config.yaml
dataset: "short pieces for a synthesised band: melody, chords, bass and drums"
n_mels: 64
spec_augment: false
win_length: 512
targets: ["melody instrument"]
num_classes: 20
norm: "layernorm"
hidden_act: "swiglu"
loss: "cross_entropy"
init: "small_normal"
learning_rate: 0.0029
beta1: 0.9
epochs: 48.7
lr_schedule: "cosine"
weight_decay: 0.0
Rows from block 7 of a small sound classifier, named by matrix and row number. Rows with one number belong to one neuron. Each number is 200 + 40 x the weight over its row's rms, rounded and kept within 0 to 999. All counts start at 0.
After each neuron's rows are labels from the 100 clips, of 14976, where the neuron reaches its largest size: "top examples" is what is common among them. Only what is clearly more common there than usual is listed. The data: short pieces for a synthesised band: melody, chords, bass and drums.
# gate: first MLP gate (model.blocks.7.ff1.gate.weight, 640x160), inputs 0-79
# fc1: first MLP up (model.blocks.7.ff1.fc1.weight, 640x160), inputs 0-79
# fc2: first MLP down (model.blocks.7.ff1.fc2.weight, 160x640, transposed), outputs 0-79

gate.504,186,112,201,168,254,202,148,186,164,204,274,186,171,196,259,206,201,194,113,156,201,233,254,185,220,229,105,212,231,150,166,280,228,192,190,177,218,167,223,234,188,112,275,208,199,256,231,251,160,166,198,195,278,216,189,205,185,267,152,219,237,238,108,224,229,179,207,216,198,185,198,195,153,234,219,200,225,124,278,200
fc1.504,174,153,222,191,198,212,166,234,256,204,280,202,252,182,236,167,147,182,142,163,180,229,183,170,146,224,162,212,122,97,127,289,196,190,160,245,194,206,240,201,128,188,322,144,215,199,249,238,191,211,210,222,234,208,196,173,239,237,185,198,269,227,163,306,201,167,122,184,223,157,189,187,146,233,199,238,238,227,223,223
fc2.504,234,196,216,153,224,241,264,126,194,233,180,133,205,210,179,225,223,187,173,136,215,161,252,159,234,243,176,227,230,172,169,168,274,214,185,146,172,125,156,195,255,160,243,281,256,234,245,176,233,178,172,227,218,221,121,161,207,263,148,128,158,160,213,209,248,201,195,216,178,189,171,220,205,171,223,185,214,143,221,202
top examples: string section-like; melody instrument: string section-like

gate.450,209,223,192,225,239,269,197,172,215,251,181,197,181,163,259,193,239,248,252,183,188,185,187,241,104,204,210,164,252,234,180,199,126,223,176,184,213,260,115,142,245,189,126,224,153,125,228,195,228,193,262,229,200,203,231,195,157,150,191,133,218,182,212,149,182,225,127,167,202,241,248,228,210,189,158,183,170,236,197,215
fc1.450,208,209,174,264,221,204,249,215,188,233,131,171,113,126,230,235,234,250,194,121,230,167,180,172,195,211,172,205,172,153,222,151,139,157,161,150,211,237,159,170,207,213,250,287,208,162,146,157,223,163,220,158,280,238,166,170,212,163,129,198,201,242,232,169,213,159,150,164,183,154,255,169,210,187,136,130,162,103,177,169
fc2.450,139,217,233,148,237,158,220,149,207,169,177,239,136,232,222,247,218,184,126,141,256,202,249,93,142,179,175,130,136,140,209,204,161,170,159,231,162,185,174,227,196,200,173,236,165,196,202,162,200,210,216,216,222,174,218,157,179,180,172,106,209,220,200,249,182,210,168,194,66,226,167,183,211,192,209,180,185,216,197,242
top examples: string section-like; melody instrument: string section-like

gate.323,178,239,200,145,202,182,253,204,172,201,154,232,203,220,201,141,240,116,190,139,293,142,230,254,257,200,170,181,206,212,260,205,285,206,194,211,116,193,272,216,253,255,206,177,203,195,200,302,211,319,148,198,207,189,210,175,203,216,161,173,233,174,207,160,198,192,181,169,76,204,220,239,219,179,188,118,201,224,242,150
fc1.323,180,255,200,197,249,150,235,219,227,284,169,113,195,178,273,200,169,234,197,238,184,225,184,239,173,202,265,236,92,229,235,251,141,204,239,164,140,260,215,195,110,154,145,155,248,167,249,201,179,232,168,270,274,163,289,201,181,225,155,242,253,191,220,217,144,143,210,195,227,105,235,176,180,266,223,154,114,149,241,210
fc2.323,185,214,119,158,142,140,97,178,254,201,188,184,267,257,166,138,193,193,184,220,138,173,232,137,184,226,176,177,224,192,200,233,267,198,292,191,158,219,229,215,202,222,206,155,203,229,155,182,148,204,260,142,174,170,151,210,210,160,173,211,166,234,225,178,176,186,270,171,287,121,211,222,132,197,161,281,234,216,206,240
top examples: marimba-like; melody instrument: marimba-like

gate.607,179,234,206,172,182,141,246,216,200,251,247,224,202,124,109,179,218,244,314,159,215,211,188,253,128,203,196,249,217,213,180,165,171,218,165,187,245,185,162,136,215,137,200,241,194,281,196,245,232,207,190,187,155,175,189,168,287,188,210,172,187,217,290,159,172,170,215,219,253,170,204,198,208,210,151,171,188,201,176,265
fc1.607,229,193,250,176,110,221,172,215,195,150,234,252,223,173,254,223,176,154,197,164,184,152,217,204,194,181,188,165,197,184,160,222,248,199,224,287,247,165,188,171,262,148,208,179,191,203,162,223,161,282,198,228,189,208,194,319,178,199,244,225,196,181,178,230,243,203,191,154,192,303,140,219,215,193,161,141,213,229,166,224
fc2.607,264,239,175,218,150,197,128,244,184,181,205,236,232,199,145,166,223,192,184,269,186,247,167,173,200,243,238,257,253,245,208,270,184,237,221,165,164,226,255,188,210,219,221,167,208,237,243,200,189,104,172,166,212,140,186,168,206,146,253,239,226,208,198,169,220,184,217,162,243,127,219,138,149,148,187,239,240,212,172,254
top examples: string section-like; melody instrument: string section-like; tempo: 120 to 130 bpm

gate.186,262,258,215,215,208,178,242,256,209,170,199,179,158,206,180,205,192,198,210,272,150,270,238,206,226,229,258,224,159,221,162,206,164,198,129,199,221,231,257,250,192,172,275,222,228,155,203,230,203,172,232,178,141,289,224,208,208,207,207,191,169,217,203,243,212,167,173,139,180,208,172,129,191,184,176,229,246,164,225,165
fc1.186,220,174,174,188,174,289,176,235,166,183,191,187,265,214,152,203,200,185,179,170,188,222,135,138,164,177,209,229,212,197,164,225,253,265,199,231,142,173,253,181,221,147,142,192,247,184,163,172,179,160,198,280,204,212,162,206,157,276,196,227,237,148,202,252,225,241,107,142,206,221,195,228,188,162,193,227,186,246,135,233
fc2.186,243,200,214,275,182,236,208,242,218,232,135,213,230,223,166,178,226,162,178,211,217,159,197,134,221,185,220,216,213,204,201,124,235,166,209,224,198,200,126,189,200,133,99,258,211,230,228,65,244,212,203,276,144,187,193,181,184,214,159,195,269,194,171,186,171,304,160,165,134,123,296,233,252,209,207,190,184,183,259,91
top examples: string section-like

gate.592,249,190,157,207,182,213,211,206,159,185,150,159,125,244,214,176,162,318,269,279,199,240,186,245,246,236,210,240,205,226,169,158,171,229,223,148,242,132,198,172,248,221,199,236,187,247,156,206,263,214,232,197,179,192,227,248,188,215,172,161,196,234,125,206,181,144,215,234,225,234,207,207,106,231,239,196,237,188,190,168
fc1.592,212,199,235,181,230,230,189,188,192,219,189,135,97,177,162,236,236,246,196,173,237,226,165,193,192,158,176,232,202,220,78,166,208,213,295,220,242,144,195,236,198,176,210,156,129,236,147,235,259,165,101,298,153,206,204,197,201,211,122,243,215,222,178,226,229,216,168,229,211,202,173,221,214,206,222,254,158,201,164,152
fc2.592,183,184,195,203,176,237,242,231,171,227,206,129,203,225,158,296,168,229,244,150,199,274,181,149,251,205,194,199,258,214,136,178,265,238,254,146,208,169,195,231,232,135,213,211,163,147,199,175,162,143,207,191,169,213,188,210,186,182,213,146,196,240,232,262,273,218,117,187,196,233,232,245,139,227,237,193,186,230,219,195
top examples: string section-like; melody instrument: string section-like

gate.146,180,175,210,206,165,248,95,175,208,98,189,261,235,164,218,158,151,219,164,147,241,221,204,127,231,235,248,195,295,152,230,251,189,258,205,140,181,209,247,221,105,218,243,228,171,201,210,240,210,183,201,180,235,128,165,226,180,191,206,188,196,280,219,178,208,250,264,169,255,234,211,201,220,161,216,234,166,212,170,142
fc1.146,216,173,184,228,257,168,149,191,208,212,191,202,151,225,168,152,169,92,169,166,178,248,154,194,261,253,226,129,302,212,231,211,239,203,239,198,177,205,150,207,170,177,181,172,134,196,185,271,129,203,157,137,206,169,200,163,211,232,287,208,212,237,169,170,239,192,197,167,329,268,244,175,210,203,199,181,172,173,227,94
fc2.146,181,231,163,211,186,170,265,216,163,238,84,202,160,204,220,157,270,165,167,252,190,181,240,251,247,274,210,212,299,198,248,173,192,186,130,181,205,173,141,159,211,197,161,189,189,223,231,198,205,187,199,106,162,192,202,168,150,174,191,205,189,151,248,187,142,255,216,259,190,203,213,167,295,102,201,172,226,152,256,171
top examples: marimba-like

gate.532,147,199,202,126,186,339,160,194,181,186,143,208,205,206,270,191,195,212,219,236,165,187,143,168,276,211,239,148,201,310,195,258,168,250,153,260,210,238,179,237,206,189,168,239,284,191,220,219,222,198,217,170,181,125,240,275,137,174,236,169,286,252,243,216,201,223,247,205,124,231,204,142,215,138,216,258,121,249,210,245
fc1.532,119,192,261,89,134,221,199,215,249,283,224,303,228,227,150,247,226,252,184,188,256,177,204,167,241,221,247,180,214,190,210,150,188,155,183,236,196,283,191,198,188,242,205,206,168,145,226,178,253,202,242,242,151,190,247,239,166,140,235,213,226,183,115,198,178,246,281,237,246,251,205,151,229,181,212,206,252,188,141,191
fc2.532,209,241,192,185,271,164,228,120,243,230,194,163,249,219,183,206,194,145,245,199,240,73,137,192,148,171,203,113,226,169,290,221,223,218,220,230,155,213,234,262,206,185,100,156,151,113,184,191,82,181,259,213,227,189,143,239,199,244,198,241,220,145,210,214,190,225,216,207,211,212,169,154,232,223,224,169,247,149,198,178
top examples: bowed string-like; melody instrument: bowed string-like

gate.487,161,122,221,176,189,239,302,140,149,266,150,182,180,181,183,186,194,194,234,266,203,182,139,177,208,269,198,240,201,199,142,201,220,216,207,149,247,154,250,187,285,203,248,196,261,222,227,195,218,248,242,261,266,192,147,145,244,227,176,196,234,238,241,214,235,220,265,212,155,228,188,241,207,227,300,127,229,248,241,148
fc1.487,207,251,172,210,174,130,95,246,244,197,243,210,182,226,273,219,228,204,220,180,180,164,189,181,224,148,190,148,228,207,227,198,171,195,192,229,206,273,120,212,179,192,181,206,173,186,159,171,260,215,203,164,132,208,245,262,193,114,200,159,217,180,185,164,163,230,152,156,235,201,253,230,195,180,140,268,151,198,156,223
fc2.487,146,172,201,220,236,174,217,134,165,186,163,164,145,213,235,242,176,163,175,190,218,250,259,136,233,159,214,201,155,113,226,192,144,164,162,183,263,193,235,256,184,175,176,180,126,186,200,185,195,162,206,168,169,193,267,142,101,133,205,256,229,243,123,261,198,254,207,201,166,202,238,246,248,214,279,171,219,161,159,194
top examples: marimba-like; melody instrument: marimba-like

gate.476,213,202,238,212,211,170,171,193,197,214,249,160,214,238,226,214,167,138,100,147,200,163,187,243,135,194,128,125,112,208,139,276,232,198,193,170,166,128,269,235,228,117,261,165,219,184,117,206,168,128,155,235,204,175,231,215,193,245,156,254,223,199,174,187,245,177,239,154,215,202,228,206,168,221,184,263,205,228,194,238
fc1.476,190,147,220,186,204,152,213,233,204,169,315,222,235,188,281,161,162,184,108,143,210,263,190,221,182,201,180,201,175,177,207,274,205,239,211,166,131,193,279,213,175,171,283,269,192,153,241,244,160,206,186,251,234,170,208,170,224,251,211,197,266,226,171,257,212,242,175,171,239,182,304,152,155,265,253,185,229,189,195,198
fc2.476,235,208,203,228,268,242,262,220,175,246,272,175,146,203,173,223,220,201,196,112,196,149,235,215,203,254,200,192,224,220,166,204,203,231,156,172,173,145,167,188,219,150,231,303,269,190,248,237,176,197,230,209,218,166,188,181,229,311,180,127,174,210,174,220,244,168,181,160,204,151,146,181,160,144,246,150,205,175,238,182
top examples: string section-like; melody instrument: string section-like

gate.287,238,191,159,157,190,196,235,204,186,209,165,235,136,216,143,154,192,289,231,217,221,279,189,237,223,203,233,256,134,213,221,199,183,200,185,171,220,175,215,170,186,166,166,265,206,185,189,266,240,136,218,224,129,184,212,176,140,147,279,115,205,211,245,185,233,222,184,261,243,214,217,203,184,177,197,206,270,255,161,180
fc1.287,221,268,252,241,227,159,260,213,208,231,172,198,159,257,220,203,178,183,192,252,175,223,191,225,170,204,218,162,184,215,209,208,191,122,166,289,247,138,159,184,204,144,154,172,196,248,174,240,221,163,210,227,162,248,188,125,239,196,193,142,164,232,259,209,181,219,144,208,187,108,99,146,289,216,170,169,262,211,164,145
fc2.287,132,167,192,171,254,214,167,191,112,202,193,218,209,215,208,153,178,193,219,169,233,166,224,226,128,275,175,219,205,255,178,179,222,190,287,189,160,201,193,264,216,150,199,148,266,154,245,245,207,184,227,234,217,187,213,208,250,286,175,195,201,261,209,198,169,122,227,238,170,196,149,173,162,146,150,177,184,147,275,245
top examples: string section-like; melody instrument: string section-like

gate.129,219,177,205,257,236,266,217,192,255,260,191,222,319,155,199,197,261,132,239,218,167,198,205,190,257,216,190,195,221,198,193,298,199,292,215,249,205,246,219,167,260,218,224,148,278,169,196,212,172,245,193,203,156,225,225,203,237,307,299,230,154,178,175,174,181,166,190,282,230,277,176,239,204,198,218,181,211,224,227,229
fc1.129,232,139,224,189,158,205,221,150,276,188,248,215,194,226,262,187,162,194,157,105,175,192,198,228,254,227,158,274,195,203,249,202,215,223,212,255,196,181,242,169,213,205,231,177,156,241,228,182,207,236,146,216,219,226,209,217,186,274,185,130,176,219,156,161,287,174,182,139,253,227,208,170,176,200,241,200,157,214,223,117
fc2.129,159,188,194,280,132,190,176,210,172,155,205,216,192,169,207,107,157,133,190,191,126,166,195,200,119,192,219,262,221,205,168,137,197,190,176,234,224,192,160,181,204,215,182,184,148,193,151,188,212,210,242,157,228,150,265,228,211,191,189,207,213,178,254,204,157,245,228,231,234,249,230,191,190,215,208,200,234,244,215,239
top examples: bowed string-like; melody instrument: bowed string-like